{
  "model": "self-supervised image encoder",
  "dataset": "patchworks of several textures",
  "train_examples": 145000,
  "image_size": 32,
  "crop_scale_min": 0.2,
  "horizontal_flip": true,
  "translate": 0.06,
  "color_jitter": 0.6,
  "method": "simsiam",
  "arch": "resnet",
  "norm": "groupnorm",
  "activation": "celu",
  "weight_standardization": true,
  "depths": [2, 5, 5],
  "kernel_size": 3,
  "stem": "deep",
  "avg_pool_shortcut": false,
  "dropout": 0.1,
  "widths": [96, 144, 208],
  "projector_hidden": 1024,
  "projector_out": 256,
  "projector_hidden_layers": 1,
  "init": "lecun_normal",
  "residual_init": "none",
  "optimizer": "soap",
  "beta2": 0.99,
  "lr": 0.0043,
  "beta1": 0.95,
  "shampoo_beta": 0.99,
  "eps": 1e-08,
  "precondition_frequency": 10,
  "max_precond_dim": 1024,
  "merge_dims": true,
  "one_sided": false,
  "adamw_lr_other_params": 0.0023,
  "grad_clip": 3.0,
  "steps": 5600,
  "batch_size": 128,
  "epochs": 4.9,
  "lr_schedule": "poly",
  "final_lr_fraction": 0.01,
  "warmup_steps": 560,
  "weight_decay": 0.0,
  "adamw_weight_decay_other_params": 0
}
Rows from block 3 of a small self-supervised image encoder, named by matrix and row number. Rows with one number belong to one channel. Each number is 500 + 40 x the weight over its row's rms, rounded and kept within 0 to 999. All counts start at 0. Numbers have three digits each.
After each channel's rows are labels from the 100 images, of 14976, where the channel reaches its highest value: "top examples" is what is common among them. Only what is clearly more common there than usual is listed. The data: patchworks of several textures. In brackets: how many of the 100.
# convs0: first 3x3 conv (model.blocks.3.convs.0.weight, 144x144x3x3, standardized in use, each kernel summed), inputs 72-143
# convs1: second 3x3 conv (model.blocks.3.convs.1.weight, 144x144x3x3, standardized in use, transposed, each kernel summed), outputs 72-143

convs0.60:548569504477504503545481550455479539537507512484581537478478447465494449542474476545492544449504481516567472473497481462465501499462496522470503446501478475503497505487417500456524493511572517547528523483500483466477
convs1.60:502507587429500527550530479570520512477532477530445587523564490478483430531460530464511560535522495519569536558580564546512538519567498516478511511547535549466494470488589458454461552486522456450445517552499522489535
top examples: white (88)

convs0.116:530588469493552545500466500440564447518553534485499539501451488477484447520526488552495519484492458469496518519524511455495459518597499497489503500495511512517467463467565530473528530485489596471510524484542502505489
convs1.116:492482503456552480488518496490514534507615567417520529542470549522518495485493531511559505455567495536518480500518495541493525555567502514546543540579516461469451483472543442556491405509482524471507467550514479505496
top examples: black (91); yellow (78)

convs0.81:484426475493495463473551471451464467536469536536479548490553512516421516541561476470495519480490485472455546525489496469493486537428521484549478520488434500531454603469515525493492490484483569437508563505510489469434
convs1.81:479457501516434472468458494498488475516467513575507474532444521501489474485533414499459471374504539504464464500476447459466508496466533598543507447491504514476518507482475508489519476486470466516468467444412473555495
top examples: black (91)

convs0.112:516484503466584481481440554507494468534510499490546433456485524497509409487550534498460476481580508422468540483497495440584466552509606447511476567450469496495546521451512464475574515518504528473510414423492483467498
convs1.112:477558535482464503481522513445419452452547502534501499511590531493511520491511436513489482442484492494504447515491531521540537522481524537519493600489538494528573511514446546509514526460613525515452446494495495442525
top examples: black (82); patches: five (58)

convs0.77:444533491492551488592515469448489431472528478504497541463548491422544476447531535468490469467483483436437552499441507635540517545496565436507509491488570485515511482455508488447529430440484577565470437486548561523525
convs1.77:529503426508539484505495576439488505491472519469579465482522466494469502466517512506511463462497459435504454537506495532579454508536518419513553476534522415492530485478512471487489461491532557467481495562484515468488
top examples: black (77); plain (27)

convs0.130:507500443481509521533533526512502498496491453518551536408546506434474467523492504564502557510433365482528475506475438451558507594500483504514485473508499521511476481428503474483509503477490551572547464525395473455500
convs1.130:469486480489497474522511396457535492564539500528500511498437517478482487551514475532428467460476517513499468465441546458463491392510488464450473552497469470435541457502493476478498470465515585466527494537467453530545
top examples: black (71)

convs0.109:493520575576509576501480513491585492454524516460505460489522531469483474452491524496465492452521506471556509489482481535474512487538371508448525504469474484507499476524501475513525467471523521517531530443473567527509
convs1.109:555582575493495521502543433500646499537484593555621471515569514532475429397512499560520507485529529470632527498524538481531512487492489456449559489495487504502534479487469515488507527494507533574516497505501482501513
top examples: black (99)

convs0.79:477522537508526479461451424548545515512525509467458423491465490507492533499526435500534476495525528515521484481493500462476498536493518456483478605490533524530534467521572452506495493469512472545404462456532494492482
convs1.79:495449527488555533371469489553488480539500486557544515478537483549447509443556518509518509464491567538499492515492445502543575534512558527463507480557508467468514562469502533455484516553471478470485573499446468518460
top examples: white (84); brown (70); patches: five (53)

convs0.44:483501471487502507512555475530424495451505504533499436515500502441479509491508487462514509521539507498488500468508485592463440571430547546491485521489489446530419543487413483588492401508527461469494512471486446454491
convs1.44:469562580425485508529459451467485517498485490517497498530529455503506445553499473493480495500513504470510555568506454569465568541470511459512480439501500561448501521490492495483493580503518481562393527429462459562484
top examples: black (98)

convs0.61:501460475543459549543519472510435481511444504413532529481434556497482563584472462513552457560490558553505470467498443538481515461485437501503519553532469459452461589571499517451570509573478516516453553507528532512509
convs1.61:466463431478418473511525546530494442512504498567515499543473473501539463488441585471560567451587484557474489517501590465473493575465530506491507425492514499508513434405510506464458475521501510573420513464464521480471
top examples: white (90)

convs0.47:505526469525447488561546410529434501479511512481474498446463586513480459460499606517493493474463507471541470495531543399523447526461430552543497458510528457525528467487454447492480566459534551508626487535436504475484
convs1.47:488444494497577527481520432486433496437520487515434520562514441491489594498494479504443545525527507486534494477462465456413537481475499521501512474440493457514558499509441471523518497502577464590550565505478530435488
top examples: black (83)

convs0.27:489450468492480578404514490517521524433461580446520476486515447516473545515480493537563516504484506508482491477476482465458579527488454435493479513478487527497529464495512470552578484477412498457553489556570513478536
convs1.27:512492479488515502529513508465524484566569527498522512486439484540509587514524517523496594489472559453507518522472535492526552493470534505490520448485483456433464534433513528471506491543567545478616496510474529579491
top examples: black (83)

convs0.2:534581549513417520601475450492514553582493520497528450454484433485499464453498478514536477495506603530474463469469548567500499483478516471547500523537555494481471477583440493557427477463505466496455480532531420564492
convs1.2:499503485558384458464447563526506520402402509462459491491473443501484557472581547528447479572481567510499473515470532481478448499479460490514463430491489536533493570448506433468494446500511515553529502437469503524494
top examples: white (73)

convs0.143:516496500456503458545570531536497496468536528525551517563516555529509485523517471482517530509456518525505499514527457652488495444513502481503496541538498491506536468485528516519446434494486457435465471411572521491497
convs1.143:510465442489535507558474442522541539502507501516547484451435546460501533504535517457496481484474483462497445531507559572532471452540501520445497599445487573465501488491435461491453519476491594524531527566436482487478
top examples: white (81)

convs0.127:472524520528458457416447532498543519493435515459502525476520462548578469532479470501496528512515510531516543514494507485516485475543511487459605571482468520389530567547493499457517518554548466473511535469499547596499
convs1.127:569475485546526499473487559474494510531563438463466497498513440522485532524540489496504532448471431454491469463445478436467431489471445473475435440470428475536487498552440512501469492472442514523536583548547551536509
top examples: white (87)

convs0.10:509540487434438526413502402424435525492521500450450422500458395451488435465489473525524491490511502509562477511484473518478524566443455473479497549483502509497513469468476523464555505513463583533400562465572507496517
convs1.10:517500427480496515572527505458542503546533541536489516444535490505493588461541467454468463464489564551444517542492514503474562472475564504405479524507515512424540570436498540483467509587502500503537520468486457478465
top examples: white (94)

convs0.121:516485512508519512461493491432558512474519532443470510484513499464491446492521559494506489541546467446506555512502475485492536514481482540478502427497510480508402479501489488524526544501498493502489541501510471536532
convs1.121:463507573453493509493499470482512483449527496501478489519532546513441503458477482567527492479482557485570497510457505512419497496540488513508490491506477535473471498500473464544508548521567525508584510459518487429447
top examples: black (97)

convs0.101:521471491482479511490494446586465504498454485468496448477470549514476556472527526459509480494488490499484456488464487371484446515632553470506489450494513509481488445452543540456458523469579470479488519469546473499489
convs1.101:485526424488507504445465503470450449460502481550450467533530466458471496477471525504490495515488428481438460519438516456490492496599440544471486585418499456505447497553469442496472443525441462526502567551477555536481
top examples: white (71)

convs0.11:491558434509500552459456484411493491458519470541470521477483525483517553490505540542481521496484445441405460501554491452474473573484534505474454511513482442520523466439457511429509449525555567521468499493485445470506
convs1.11:482481545527528511489478500478498567492499505517524492581513472525445508498442423569466479474590476533441512458522503483514481487475529516512521500534486426556425504588539560530527541529529478454475513499470595465488
top examples: black (83); yellow (74)

convs0.138:526550468589567527448531475453549481503551501507538461499474454491489451510499463523471538570548465461478498503533505477490458574524469501481495478491507472514496462463498432526535543488535567414521504446493501539461
convs1.138:474488533480513564481516469449557549454506501430537536589398533574424575482517484521502573551478491513540582531492515493462496524513493524484518559471556462443519467466530497498469499502484508536550495519527493475465
top examples: black (89); yellow (76)

convs0.123:512494495501556469458495494439592462377540509496504533480512419490481462572530555503469502495538441438540522509511550485477472556420481463442525445522511466523491432491523485457549467505492549487503531546526606554468
convs1.123:485510513521583546513527433506489501510578488543499550555528548511486537526535525582541511467535502544468454458472476526484521458483593462547488485482513495454512518515462450522526490514595530546455452540526548491531
top examples: white (92)

convs0.42:474454444473506580489460541441521555459570520513468534547418445536527522504496587496495554525469510560547480484489449498524502542448462565500535450509454432491512517454506491506491515506505474536520543447564491490437
convs1.42:459502593474521507508524482441500503509539534494547557539509507479508415516605499521415465422542530466536504498532488493469443521528515540485473486468522478531499512500513487460535477543482512524536501459499514493505
top examples: black (78); patches: five (50)

convs0.82:507467445460480539436603494463481509463495522570499452469499503491474492563502435519485465535510539489517525518481423522546562511543527472439457485496466519551584520531487502537544418528453497470559567457450466531462
convs1.82:549431519491523483478516428480529458547560474554461518537410445480492524486494525482544537448504495431478468469511532477514513498509590520535501461549504501509441474514515497471469533484517531511558475520503545476480
top examples: white (75)

convs0.118:508521568469445564464590515544523494518504526517503510447506505497470427510538477456426512508496493497500496477490514510493512642546486500467452449510499481518522514514442462478509550528531454409513491485474454512522
convs1.118:471650544498448492483478461466479514542537503533523515502543551507480506536464494498520481471485482465477629456501481493515528472477522477517527535485461443501442435477470479516550573437571525558463494488541477472563
top examples: black (87)

convs0.133:531547459497510537436455503411493528438517522491493505488449458492470408504516565513501500510525486452444558508542510412488500647420529457516527440512487512500530473522527473465477560553512456446525482490494544495518
convs1.133:494457559460517541536568391546427555422444476555513530566483494471464454498473518578464582576489485518471443470513508442519544424491552512506484502449534390480506519483484540502478545487502457482511505518443472497456
top examples: black (89); yellow (73)

convs0.59:514579474479452466469399530583484455502522523413550478571535512444579519487514497594546438439503483486480528500553457489567469495526516535547542543512426473528482515525538468512576500480560518503551573485462515515457
convs1.59:487501515498518504455509448529481587408604470479508509506448535507518524435527511480440467498532494555467506504511519502492523520542517483513514530527521501546527521599497553449524499478448451522421533485518537495470
top examples: white (77)

convs0.131:532560516553440544420467543472577535432517482470557506525509455538491500489503480533491464507540535467537563519495525424473532516496494501518478409497478533445440471453501484513510499437463517505493548508454576554462
convs1.131:532503577546546490438540459540568506496518572527540511516543461570460479497528504466464502477488486529554557571430524421417482519518406428512525477517515521529466535476519456540532399490481510506566544522614518515464
top examples: black (100)

convs0.91:440574505526478548499485591454611477463503485464474573551493546517484460493530504470496541564570529514537506490509508560497488513510539415526439488515479474502465479479508468514469438541500499538533529516484443536478
convs1.91:494494516552466536514475453421556443566442514548564557436516494475505471520534480510483472500496501530503471498550454484562518498435489509497557531504462468481511528441501545500469444522557485393598511534481515525480
top examples: black (99)

convs0.106:470469482488528515417486541468464511525462532512520452507477475469517516500511388479526512493489498462519524506514494504462588524518512487528529497491519532499579485541584476488511525442394548545468506509283559471519
convs1.106:539445497513466489555494432441476510513562513557518453496489461476560472465537442500563532462460459501505575501436536466573518552542528441506516527486483500483627498460533509486439558498484449467553488501513517453447
top examples: white (90)

convs0.104:571508493497437480549527575480522492532517485538494501506476482547497447495525466414528510516503487499535508487516504616446537486451530489491500483466481512551440508535497483490535461410441516455472506431485544496516
convs1.104:558486475544501469498472432497468524422502467549561480484453501470502411551490488475503474518436552481533472529520516602586497517506486353597466498502479472490566461493503476558485557429500468512484481566549487462517
top examples: white (82); rays (29)

convs0.70:494457550526503552483496442475552519526496432497532543540494461479470486471507541535501501433490482495526493482503514547494439524460426430473432402502489518545453520415448497574472495466481447437498507521495474488489
convs1.70:542484575475523543435542476550556473557496553548515545575540514475452563525517457477491539507501485433611549480536545457489448505437463566556512488410521501469436495531525509497517485528505496493518520537537530554448
top examples: black (98)

convs0.54:530550474473440478520451447475513531466501469499470470486529568530474509456477500464548443509521554488563513460530502505505515486501500480435549498460494507481533485476498582515495473465547513524474536511484447443498
convs1.54:472480529448575501512434418530509527566476515510581481492444435483450498541552393443480559455463547592463455501487423487512553506495483465511489531527488464610467534468465586455493575550481463502419497392557494516490
top examples: black (73)

convs0.36:530498504518529496465533489454509476463619497549602466443502454486473503482510448556533507504520483512535459478489480553490505530439450433507463467528499482490532485464485437455482568481563558532479488545452508526490
convs1.36:478485449500517476501475573471465451518483482437514487499498499540460593490460519467501517447529521510460516528486536540464468469556525464448524516505531531513497483560514522467542604589444442537499527501532492559535
top examples: white (73)

convs0.8:496471504564472518536423521570462429505480538489520531503477532512487504400485471552500538479518415499478515423448552503442471496607538531542541497497436526536431446478514493487500544482497533489513534595469500491530
convs1.8:525539463485435468559463498468524507538417513459490441469474536473430447563517476478479523524546459479482537503539528491498439471444415481562497577519531490488402520493490478506432400473420491538544467515548517456516
top examples: black (92)

convs0.34:497480512453533534450493503497536512499530508553508570484526494474477466438496520498476478476437462509408539507544553571603468485470507499508493455491530428495440513586503516498461457482469442514459436508554516444495
convs1.34:473449485597521512489504550467496465463536493445474489470520528525500458503535452430498471504523505572471525550567512496498465508438507515537502535483397508534517473541472510481517456511569468479438449489494535493515
top examples: black (76)

convs0.67:496485519489551474567505459465523479473551523492497460485491548446484512449493530506441466448512504500546484484466488591480492570446533516481491510486503496512454504470482467501492491491578525568467506447487498493473
convs1.67:525476486475567439515502574536493485524544501518536483503502493485560571487520508501479589490550507491530544528481409568507541567510479495484550463601436544469481503526529495545564511566462492525528550524553522481497
top examples: black (83); white (72)

convs0.63:482422471506461502495500455473507537558466502491500482498503460474453453560500587531464522473559520473474485518485515540533542492522489506542513481455430493549411523529508505461484596446580458525492501504499504492501
convs1.63:453487552435478535409480502557420506493433495469431485472507507455531559485437481558509482468485527424499449517488453465503500530500525497514512524534471514580537535471478532545563581495499498561512491469549530435464
top examples: black (87)

convs0.128:473508573482497523433457507508569529455451523458486465528510476525487498490487500538412561466501500480506518564482481504447500545579488485461508487458456502522527430493569505547523436498478514569438539508468527494537
convs1.128:476573532461466540450519521525521513509541530505475537538527508553527476482523494495416436441545445542571511489545488451575447455498502559529584449483383521557553484504455501474530483491498470502516538524468429546469
top examples: black (95)

convs0.132:456630519523541529513477562524545493463489545525507557446547474505516459448525512520493530538554476492517505485446465500484543515485452486403500503517477507477513458567499517527477469516552486485429541455509492516529
convs1.132:443480539499574524476500433432560481487454531511470509511519557512537598519508524477519515521547491554499494480492516466515478447526445544454496382464430480567468481420454469517473437499420529498578535568483522508471
top examples: white (78)

convs0.48:489517507527501540477470481501462509503576525568513457487444507510452528533439615547401516478544516478544515506453513503484495521344493470466544489488475451487498443521499496453506387487538525501425594457507479507484
convs1.48:514457477486549498483504533509469477485505541562506511591515521481503524452483477567439509514466560539486449505478497530424523498469567470479462498510497476486571512493441502463563557518531465469541557477521498491449
top examples: white (79); brown (74); patches: five (54)

convs0.41:463441513496491528526496432438473514567473525482545529488533613472499549479506494454467583484495496498443480458500490561491470527439538514510474515494488466492492528501443481522501400511503546565515541448494459489474
convs1.41:479505512523463512458483571539534463442594448492489534510509470550513500483508469511490438469510448489480539493553538543539567448483471483554549468518465512517523489534538523486480549449499510575442530458446489494523
top examples: black (87); wood (27)

convs0.125:556482473429499525455489470482477514407502499539499533467552438475525486496497564561518526582502555497460533483495472483553571477530530512522522502514488517511524511554546509588467505540480474441494544461561494539486
convs1.125:452474487511555486512481485485548457591469490528455535494517477492483550546534503504477569453459505530522450482490429500502504485474651549506535507475500465520453461460484518500543483500540514459566521538535504554541
top examples: white (84)

convs0.100:454521564513507504540509458499478466461482540599480477459510506486476466618542524505526502530409482475458430473423461432527453476548536552488518476408483423544555508492489465455543466486462521492543485503551453533484
convs1.100:523487484471508491506443468541462535478567540447453559536455525478470488480499501488471473518490535521499516553453410482510530501479533448453488494537521522492472514485445462513487410502518582487509497498511494533518
top examples: white (90)

convs0.69:524522514527461580503400523407533515540563461496418459565508454534503542549506520506532478538564522576467482468469519505492484547421522477510481527502520486472503469485563553478568407562576465483437515505562468510521
convs1.69:555517523476596489550509497545502504528445423521518504561413477456533416442433476525553493392473494485504489499447538514469452511453544439485518456561508470436492547462475524419472497510451472509576462514475449525475
top examples: white (92)

convs0.89:523488474516524459523466570456467440459571496493499456500506470505513472501483583522559479517533470509466455474504477535471510564538546458493489559471443518454484519504461509437532463475584472440455505435657485465483
convs1.89:470479530510466494512460635573469472484447496501479468533518481504536447409486508507550470513460510522455495509492428591538450581549481518500503543541506498549531478576506511490519480521552471430497472487554433541547
top examples: white (99)

convs0.140:478493474509472528451424539451512455371509500454447492491490480517489493474497563489552515471569550428494494505497490550538510507499504447478469548494487564536459493467485430521494478549460526510552455549507525486470
convs1.140:419507580481498522561504466517524447596506488498514557521557466548460446488464501512492528437489517496514497503486519431499508424482589540483509591496460558548511491440515572553555425555560566491555442534496440516455
top examples: black (88)

convs0.102:453480559414549493552482460461477518545482563535501470607473551489461564459508436571553565516473465518493483516525475458458463511521501464500466485505510519519514447445513490479442469568455506527543520596550499496445
convs1.102:531472493394417502519479579520502496451522498448431471471509544402573436424466477456451510474481478579464467495513545424539521430551484578548575504448494534476534499545527495520492493460452426513486479515478486520547
top examples: black (77); yellow (74)

convs0.32:503521474458521489470477503416501519453535502424505504498476441454480473471508551496531517457452531498526470514470491484512541597483512529499532529518483486546556494502528467561509422501440481477490558365617480497531
convs1.32:490494437534528484454497518543495524509569505527515489492535607501515497541520467527505468506451468527512457480472505504487561497486519454567514520454514453529529544480515489511468423545444494533433484503475464492433
top examples: white (79)

convs0.110:481508559523445508442475483523526471494464515512537465520500471509528442536498373480537487613488489462480548480507504508469530424567492519477518572480514473509496504430471505542487559527397494480423471534500496500513
convs1.110:467560466499413465542552445476550502566538470421484519479537489496441461535458587479571516571509506554487512482492575482491508523496461549485525475482480479549374543458516548531471558494443509492456486570480499569525
top examples: black (98); yellow (77)

convs0.74:479504592439485467529491535495540490500564541490499478526509503561481500520492434513490472521505428476504485504481536469451516448449485503450512491418458501474432624504479508470530538483499491505555524513493516543501
convs1.74:558492499478420521522491538512477499418521501486496484492515521452542444497549544515529504534524510608493488529461468547556496489476467447534495485536458465482503522539465505473497406475518491508480466511563450497512
top examples: black (75)

convs0.103:550475435521586450415498539527477491526476499518573470477505485449525538482509571559488485433566460470517503521487497457453536507536597522513567408520482492508454511481526454553497464446478548477649510511453527574531
convs1.103:476471516492356548404482454499498520511565512489510496481509475591477579444523484533452449494496550506484507518495525478480649550563476523476514482501483478536477485542514480521488461493514539472515591471530526477490
top examples: black (84); yellow (74)

convs0.3:449485490512493443460492542501506489523480430558488448543511551522495437524507433496500566468475502481488546490521506441489573521503610519496538496473479484510556521445456549522435503501435545408497395570440594516533
convs1.3:468516541509507521414484497474476494573488496398443473507538487467482460521529524462519533516522492557444588543544532539415408531503501512490485511414447547536494533545497530547514524534440492494506502487498554507473
top examples: black (72)

convs0.46:537508554542455553513539492435574565459514510486570517486509482461476537473534525491520509476545525516505505486484501488472547441521441499476479506502501508513452566493469483515537541443466535548574497477502524517516
convs1.46:466522563522518496522594539505554547448465570514590555533572503409519531463503497533465514503517473394578550535446511487490487454561525483483589392546454503478481541524473584451490518495505478506484509590528536546525
top examples: black (99); orange (72)

convs0.126:453438469537479509458473521499505503537427491401533528507464516463478456573556556524544473493471519496534540527512540370458539504502504540547526458538515526529522436553514542539510508520439510538418529497540584496483
convs1.126:505493446554508511486526461512450556501485497409453496513472505495450545512550540498470453547513434443469491499483501455505521540450502573480510567509509494477592550510486485510548447557541506558451593505498531549510
top examples: white (90)

convs0.28:545528459519439530410406500542490476456522526570525528493547449444539453517555534534511544454539499505463517524511459490493538427566528495522577503542487538525500483501643467446501526483505532441397531499459526529486
convs1.28:530437456559548497470518514474484469511497530463511493455536489493427505521491517454510475399471472548498510537405489579442525537454546538544487521476505511487571534518487525502552488532553501472528580480534544482463
top examples: white (88)

convs0.95:489519467485596488562447500574513463452454553532492556426460574455480452501514612486519523457528489458497483467468476460487518571462459493489550444511519502510483483500501476444517397497547520544488509511541580504436
convs1.95:535510436512438497476509580517526532446591495492455542510545585486435558440546534498601426493551510474564461492454568469527462515574491479478439486491535456482475498455554479553473410516526477456524552492460520479504
top examples: white (97); patches: five (50); plain (27)

convs0.111:472522494480422488517434600455530492508461583486508458536589511533521515528485484515475407462485511477456551550557568529539553488496442500501511467536526558476473480499506601532510556470514496505460442522556455520501
convs1.111:547507457509492433527493453525499544456541522519551473485503482603471435522501557433515547483480448453526509494539511505501485514496410500510445514503476515529466513444529470473518482482467503551503478566560473546519
top examples: white (84)